config.yaml
image_size: 24
targets: ["finish"]
depths: [3, 4, 5, 3]
kernel_size: 3
loss: "cross_entropy"
lr: 0.0038
one_sided: false
grad_clip: 0.5
batch_size: 512
Rows from block 12, named by matrix and row number. Rows with one number belong to one channel. Each number is 500 + 40 x the weight over its row's rms, rounded and kept within 0 to 999. All counts start at 0. Numbers have three digits each. After the name is the row's rms in percent of the matrix's.
# sq0: squeeze pointwise conv (model.blocks.12.sq.0.weight, 256x512x1x1), inputs 412-511
# e10: expand pointwise conv (model.blocks.12.e1.0.weight, 512x256x1x1, transposed), outputs 412-511
# e30: expand 3x3 conv (model.blocks.12.e3.0.weight, 512x256x3x3, transposed), outputs 48-59, a 3x3 kernel for each
sq0.74 097:515463497479437494542464534459471495462494408483488495515463424573569520507559467487531473487555443437571544492439456521462607587463440487556537492467535541539543521458511523463469446550485475482492517441531464545409570553511482527492507566498427498580520475520413527433498425489555442517483482474476
sq0.75 104:587464566475454449491491513532467507578504435496410497524423426451463489511470586390498520522502506452458512474496515502505429547529545602530527470499505551571566548410477554550452468537498407520505536527528500540512575561509544622579482582531554521477531496511530490476365486580547409534556450485466
sq0.76 112:471499501533514497571436493506471494454506474528456513526540457489454512555488527452499462522490454485443444604499489478577472531504497503443523478512499493466457504497434519536461434535475530461457530534545470525561440490532468447445476565515570504465466547593454488481462531451520525473488512554524
sq0.77 108:547482432472549480428491477477461518515488471479462508513527473479541544555465510414520573570503473474485466556517487458499475559530522585541452526556455503493539523478529498441508511498547472512532466477488502524473533522468510480464426535453479511485508533507464449461483537501479481475508563480444
sq0.78 103:550524498510560531473541538573497541496481477475430501483452514567516495528552506537468570438467566555542492416476491488455488485500527393512453491515425484528499442471534578399536578488519451448470579483491508524472509569598478495507605405549525547519460545543452432521489476517552531481498580525431
sq0.79 109:439532535509493463532530561525469443488504570530493525535543503571493510470419446510441492351480491553544550487494516548483490488456502560479474552455413588494547450545443555472465496492482543465552595454483531471492460434465437507427537475502477547496500447453533463488503502501531505532547520545482
sq0.80 099:469529530487522473586470526445482485450463480626469511493524529456526497408562499488435507461549497505495463594507533515465544505507500557525439393508470551542505444512471460467489478484482509541451511544447531515566441509543477510546512498503522478431542516471514450481502469510529518513509537490496
sq0.81 090:515442463550548459456543524492489439529488611490499462452504509478495528541408622474508539485488463492493435486553488456499477478498485387512482553477550456426527525524505466540555522514501466468448519512469499457463543527420487487528474618512535509421499561523527479511493437484392530518559495414480
sq0.82 105:455521495603539411429470473509527530568429559470511452485447482529484434515511458544515534464506505512464483425421476536472475489580438473472541505440544469534484500505508525503493507558513461435467510486504498524467529547442471502486559441526586434474523542516443491525487493485480548525500527457526
sq0.83 122:466568544475545484472531509538563467533503510510486517628437482538592491550453557416566488434504501410516515485510541445468557557515460444511480527453491507564477471471426478474503518451475504463552576531493456507538467538554515557488501463537469544495548535576455501368485479477476498513539570462484
sq0.84 111:526538483533499421478496537528516484470517493422488476445483420526449498567433518523468531651512472483500500493500462468501596536536490441544523433474461516518512463464524435472505555509496407477513553502469496528451464485537513579506483509486546517487476498489432476524475485471516486551474416503576
sq0.85 095:502531449475531455572548479472528494492530544468463549541534497549477467458472504553411492501504507507456548494491506527493478530483468443532477510507513500472523416472503557532461475425497554418466462546488497507517534516530483429443534500492461548513507555494532478573524484490488518531538482521499
sq0.86 099:455440530473453480508474541517477489568504412543508482519470473449516442523562494371492498475584562509524484535521537539555491500480463529589501528537507532509600552533485569553481411504464464407429520477543539514480519469523507514519441591470512471483506514535459513505461483472504505490469467490527
sq0.87 148:494474488523473434462469540517567488553460582519513524533475548457533524510600468477554509507511495476586512490483584546496555551478431496629406515420605514523533534506471559473485533452526514529481521439383534499529559541560498529459451469492542502460495530472602469404476451478499530548476475413525
sq0.88 113:499445458466467453507518434555552438435569488495470533496509515505545628477458523539517488505530455497525492504413579435488475522517520449491501396479539490490521475561494456385539507533475497500460468532475496501481448479509485465499441549525452535509407534487510508491422493475451580480528487489506
sq0.89 119:491538556478538545434476482472517484414452466493551464486489497514483479565460544461452488397398586423534506508422439486466501522465492445537451521471535528502451468512565522463540463517506592495528525530467514429467468532561506523487517540500467552550428528562431542447544474487362513537507500562536
sq0.90 114:510511506440552494413505474502418489526508467521524506498402475522470460490465442446512505624453503533477509470539584524509499520513444484576483457490543418466552574511444510501507451487479534430552492465462527533494584553392520512470526445574603489488553548521517473468509484534504493505471480513495
sq0.91 102:499510466511430488464438490480449471549532443524491511518479455526507455496431509486538481502453541504443498564484476540530470522522513521525468546530529509515533500585527394518572507584522558499436507522491511419550497542407443492508558510567555518509467499551435457593448445554501500525521510486491
sq0.92 112:490579522548510528541486549499533394494426488436446531555532473470513516539562515450509494585476569549530522503502510438480461522532494542523541526524572534439459492471530532454509514490485504556537460458556502494484328522581553512506463479519510508540488544466458475440502566497492451556500444556495
sq0.93 086:466436460504500447418561482516507545499541470513480501496408493524539473507546540462495549499485476556518519523460502537504491542534534457481426591534544526543529550535531476611490448479544483513494550490518500464448541488496488520504495427411399545447492431571467485536530459491548550498449458520524
e10.74 098:497541500521521517532489564511527520474466515441511547572440504486499571442443557475548532503497545468541512504475538507521548475577490485452501512586546430516515535506501490463471482555447536419514564459457553519594513554469402482500453449512493529535454448462495489484523492546507528562512504508488
e10.75 102:495507554503481519509474537515418511482466419489499395530511508502529497487416526468518533444501538462588543557550507501513516541468443490486534511477453495581547454516504452472579590427496545494488453441604551463436587513468463460490583540477456523537531486487537500536421505443498418491486558464541
e10.76 100:521537581517548412509509487415489493506451458503492441491475477465595511447493456450489500499431463540472497411480548513472543516535507483570443500510486495453490560496468413449470472501509499462483531535469496503468506468554505579462519462500491421448446473512510510425447508505499504529506504489433
e10.77 104:456452515437610516474462541463462475454573500484462440443516481541528454537596494470382513563487529507502489500492524539561543445444572506545555456517426490475469491493493572536562523496538544459515442467515494496469581464512572453516538480534477583536482501437460517520453602528396514524513502495533
e10.78 092:508472508563520562519530467520435558552445566524484461484455486462528491567568508567466455465549502482503497566510441520495607485456526571567475513592497417481495540474440503519487503561535551560516381490469454494452564474517474515488486451426511457439481528475509530508557560487485503539498475499540
e10.79 099:542489472580461470528445529476492508474489526489540508556483505508518539467457575512535434468481491386479490532509551518523458530499472499529506516506412468579554502464476506494527483482448542568450544448515438530573578513549540477548480538538475545454383462506507578487527468444502493479467475491433
e10.80 095:539497515535478492482535501514504429494505468506572509465532562427502502465443458504571540530508579524490469530502520534433481554573468489511573521454529541441507547446501543481527492525466487498483468572518549525511449529519530462563505490505465505510522535471489526508542497475433446535523543519435
e10.81 096:539458534553458534530480493537493507549504538505444439519457519480592474496565544573487479485555481536517475511503490509530499442475527466462411539513512535522536467476450478481440516485540504468556531503507481509509534461493473479439480430436543552519548516500486553522543446524519518511472527504504
e10.82 100:432466503496529460447511514478533418553512533495547462508532536577503512469526488491477473505486438442470517472495545510486559426517481489505507510496456532479470539484550560495517424504528483551502523444518468556507461570459538532497547552454529518543491561494478470475480504406456510465460502491517
e10.83 105:458466499522403521488514503503501558522481578493554458492529534491582491490528494335568503476423455428528495568465510519552502458452491462467510491487498589531492483567463487523572555597525469455488527578475520483498548521409469528550425446526506441479471544473510451472489490537453481481463513481536
e10.84 095:471531584502564404490509468485466505527494476510519439481485488495526505474514461484495491560575603452524567510473546447473476490494539482463471507429502497432560536482537451439570467474477467445527486518511567565509521569540520449576458531456515431537543486477467552489495569517527495459520443568598
e10.85 096:591504482470549462393499484547474493508489487507457475557499466475507506521444430470482517488529526446517447508510526492510499394530484519485439502521482602463579457466553456474471525532583421528496495519442472503540564452469540510475479511569485441472510465529539498546480563471493554390534544508441
e10.86 104:586550489551502537543469511513500551500505489471546531520450567543548549462464534436555498537403575493472469509505486575533483566596507549518494486492566616539514528498438526518458522498481462501521472530529549476527472532540413519565445486469461518514529527471451553522514580482478477512573484539502
e10.87 136:489532504517273551492494474485448507466505529481520491489472519488482533460541532482484507568526520456526502541475466449498454530499526509492468532487490529451599505458483522496430505492478496526504534486465457470509487389552524491451485477480538383463561468506526506444503512525499497512514464529461
e10.88 096:525504510500475480486517505510462510559551529454445505508445472527500483542519449485549546494502544487499490430534539535439558443513454489574461513534617464502476473512511493475509434501540516556539531469499546528469538503470521508506440537490535500498543489474438471527586490491461532521459461532550
e10.89 118:515383491521572530430488486471551507481568493511482415490514498481470475538517570450445551500484420516517480529433554474541513379488438511507486509481570485511515457508520439560524458480528463530529520498509491507541550474473551468516483493447487576477473482469508550539631494485525524488472457518483
e10.90 098:497531490548518516532481521426424516536637505509498506509505452472529474511415511462500516524412522453504529495518392506424500527535494502488519518537460591480462449494446539560492518546482524479408429551545512493464517599488469480469568504469552538492385448555469503487453493423486429579416507520565
e10.91 099:515532486585461483468532498500491478499634550547500489452416457437526453489514454504496455484505510565507589487525465477433466534548551543597505488495409615470518492467452482512482558499433509464506459505515474461552502531506468428496566470523540530483512475494476519466473517460524467520473486464500
e10.92 108:497518493457363525528476436400447519448500498514443528474455542508513511485482436464477505588555526486494536517500557479511511445583524478530501509534492483509567526557476469494476525565519505518544551508437496503476468603472497545509462528571478433499467559585484508550534499474553483516573503530526
e10.93 091:483513497516524526542529470528440461484499485484548540460472466498449478489530542516506435525590444440612537535525511501461465437524515586543453499465507600476499509543492489435544542512492456460459383470522538520462459469437499457461529517498444484503558548454472531512536442484521460494507464490554
e30.74 098:503548488556510504510548564455412589448495579497514425497429507457505558533557465533597532545470382484486529498509431495577419465582513514521504513502498509487461493529533527495504532556512525488426445504423510494515538463427501403490490531524504460450462547576642421441506514514462420533505532477395474611554546537534556450
e30.75 095:513519545514504465559535481544525530511536503576516439524489490550478436498536474517519451530540569493522486477541489465540452531470490503494513501488481497495518505518536512457526442561397567459584641623404438494455489498477444439532504468470526432492483514437491411561501520496562413474494522435468470540557499515481510419
e30.76 114:484570541501521520489449516576459527512526519487507468476469470456556568497534534549543460477434451533562528473514502520600518479493473505533550452521493530445500498524470495520530538480493587546498536513523551435556474507468462458490539516444483507520444570508475409447488493520527539521489501480536629450451431404479429524
e30.77 116:488525465437519528520473495479465445530503479408482468550439483478531528496520524451503495506474550530488494520504424529463526480460460506508562467548498560532423512586467493479471496509522539535446471474522502529417509489494493515504494462493536509591509557440509516589528504492473529495452501456532572464489612466446545452
e30.78 102:519568537483513537532502464508470448465495513463518549512484505535500539456490484482463535565507452505495502468463465447574556536538488479519478440554512489523471546549555539508515495526555432545552552520468472550555473463478524526512507512559478482536457414508557498454444549502445523545524501491572522516459506440519462530
e30.79 106:494470465502483571448609543440510525487492454521542455513474528491471549547510442524470472481509494509417471490519469500499491487525488511525523482529504476560403488462464504469470470439508501459480530430519536561508496497496536495474548526562489489482509497517498556341512499458456469474513507502536457543483446555455571485
e30.80 097:532539539492488540467465500519446568532457569460488498458528481544428393553489529541478517528514550524541539484566556497504489464546532617463480453475465500479501466562528539554517573468518617513397480473525552488499429521506485432469556545502466499511419537534503484490512526548528445489523500508501516466486395534517543493
e30.81 094:465548502426476477471532523469480491516436592502502486514475496492486591521511468492479515574567462502456487513534436497422488459510556483495538481505507460459505417520481504433441502534611491531506541477483552495474519560547513502610549529470537452529457526466521506482514506521500545547450523482509578520576517523498511548
e30.82 101:454513523560453533515574528491510575422463492589461464505546519469547486482498438457488505578500442538557501469543447415474434487464483548499514545492493464483453453444489531452489476474533402495576536430524585485483464476498460488503491449501453450556502537535414504449491462482565360514545478496559491479507460540492495511
e30.83 109:483549510488544482536471501473575506538540511567547530534465490493459502495512467445488562489515493515451498480412557474550553501532471536495469520473462524473536498469506480541554510550488526519449479499455540514509517521503453475434503501493514506544511448476509446512531594492515495550489527465503558510509508505508522534
e30.84 105:496539501504446466542472503539470555557543472441537489467491487448485436464497470437469478430464544514527478512527593551543487531566471470504511459486535502527502544465498504415512493533517371586457537581467431492523443457539498497505502530549467507506486585522471396530471481513391497491421499476526462483499469522480487525
e30.85 087:459467523486510550536487454472499562507512570497469506463473551521471486510555558499476476448511472442502546534559429495517495470498503523573562507518472518463454602572411484467512444435588473486531494569519576461481516527538479571499494528511585505513571504443558547522513428545515474498435536484505494441514532406467488470
e30.86 096:529474434472559523436496502456489512478541590547413477530493493523496489468507491564518435523452609500543522496518464464494453523459588499510530503503512512492473499562432457501525514552472578509502575466545530474454514499444528528494517497484440471530550515509466625447511532494512470523459555557473404503444517595469573479
e30.87 126:513477485556478548465571449501473530500513457507549496473480530483513511519463496487516518502509528509457530558468488489522480540496500496470498443557473521478520487499471452534491499463499486483530402498494567504473546498506471500506491490541538454545578434416417554588542525543479581477492457456470466544456517510521501517
e30.88 104:515518509533479535540486487564494549413522499502489506518513475519504530514489515469444456450491485482503530441457538575457505457482530569515452513529494534467508443569518442532490480454542556496488422499486513467522492522479568416491475506489418531486423593547515496438440497497527539467541526441415511553463553501556501544
e30.89 094:501529483459493458456469569526567556500417433510566497553480505492498522510522546458535493493471487530540512480540524407486548523493497601490449541448469509510472444509450534453530506490518496498495466465425445484525475492498500552504536534504498472506544546497480588439451509427457534526545498506563496481494488456456500525
e30.90 113:416469447512543548511507480536529426554539613579465532538538533559521525502468441506462521507502542473454509521558463492471425489510547537456481482483467433513519522479490508514420484493447490591543466463496540443484523500498468498471461439547451494559536582488485579489533532474518577464526475542436504500535523489534543552
e30.91 104:516473508525540492443498531566527482529495529477493524527528480473542516464491516428476568483601467425550510431508474557506470516448466501513528503517478503557507492501506511457489476553515532614464544518544586495491462508512464480447495460508508497510462518544473563494466514552436533521505473520535505505480467443496502520
e30.92 092:515555454499453526499501527503498522532490574451489542489459502445492525489471531503438488480493509511482469485513523512469492502555436534524525449474550509517505431491465452559518549510527529549444470526564509457599497492482489496506524474508477549529490371487571447467496521500483516513470490481500533475579530498516409514
e30.93 086:537538517507471506436512499492548555465547537438400441500518493473466499499403557450472473474400564494421474529520457491501564465413481505510508537443507541517492449445538547501505511462489423448580484543517645539480544524475516537470496503470546574508498463487444473491525562459539524467469457492564452558518551528557489495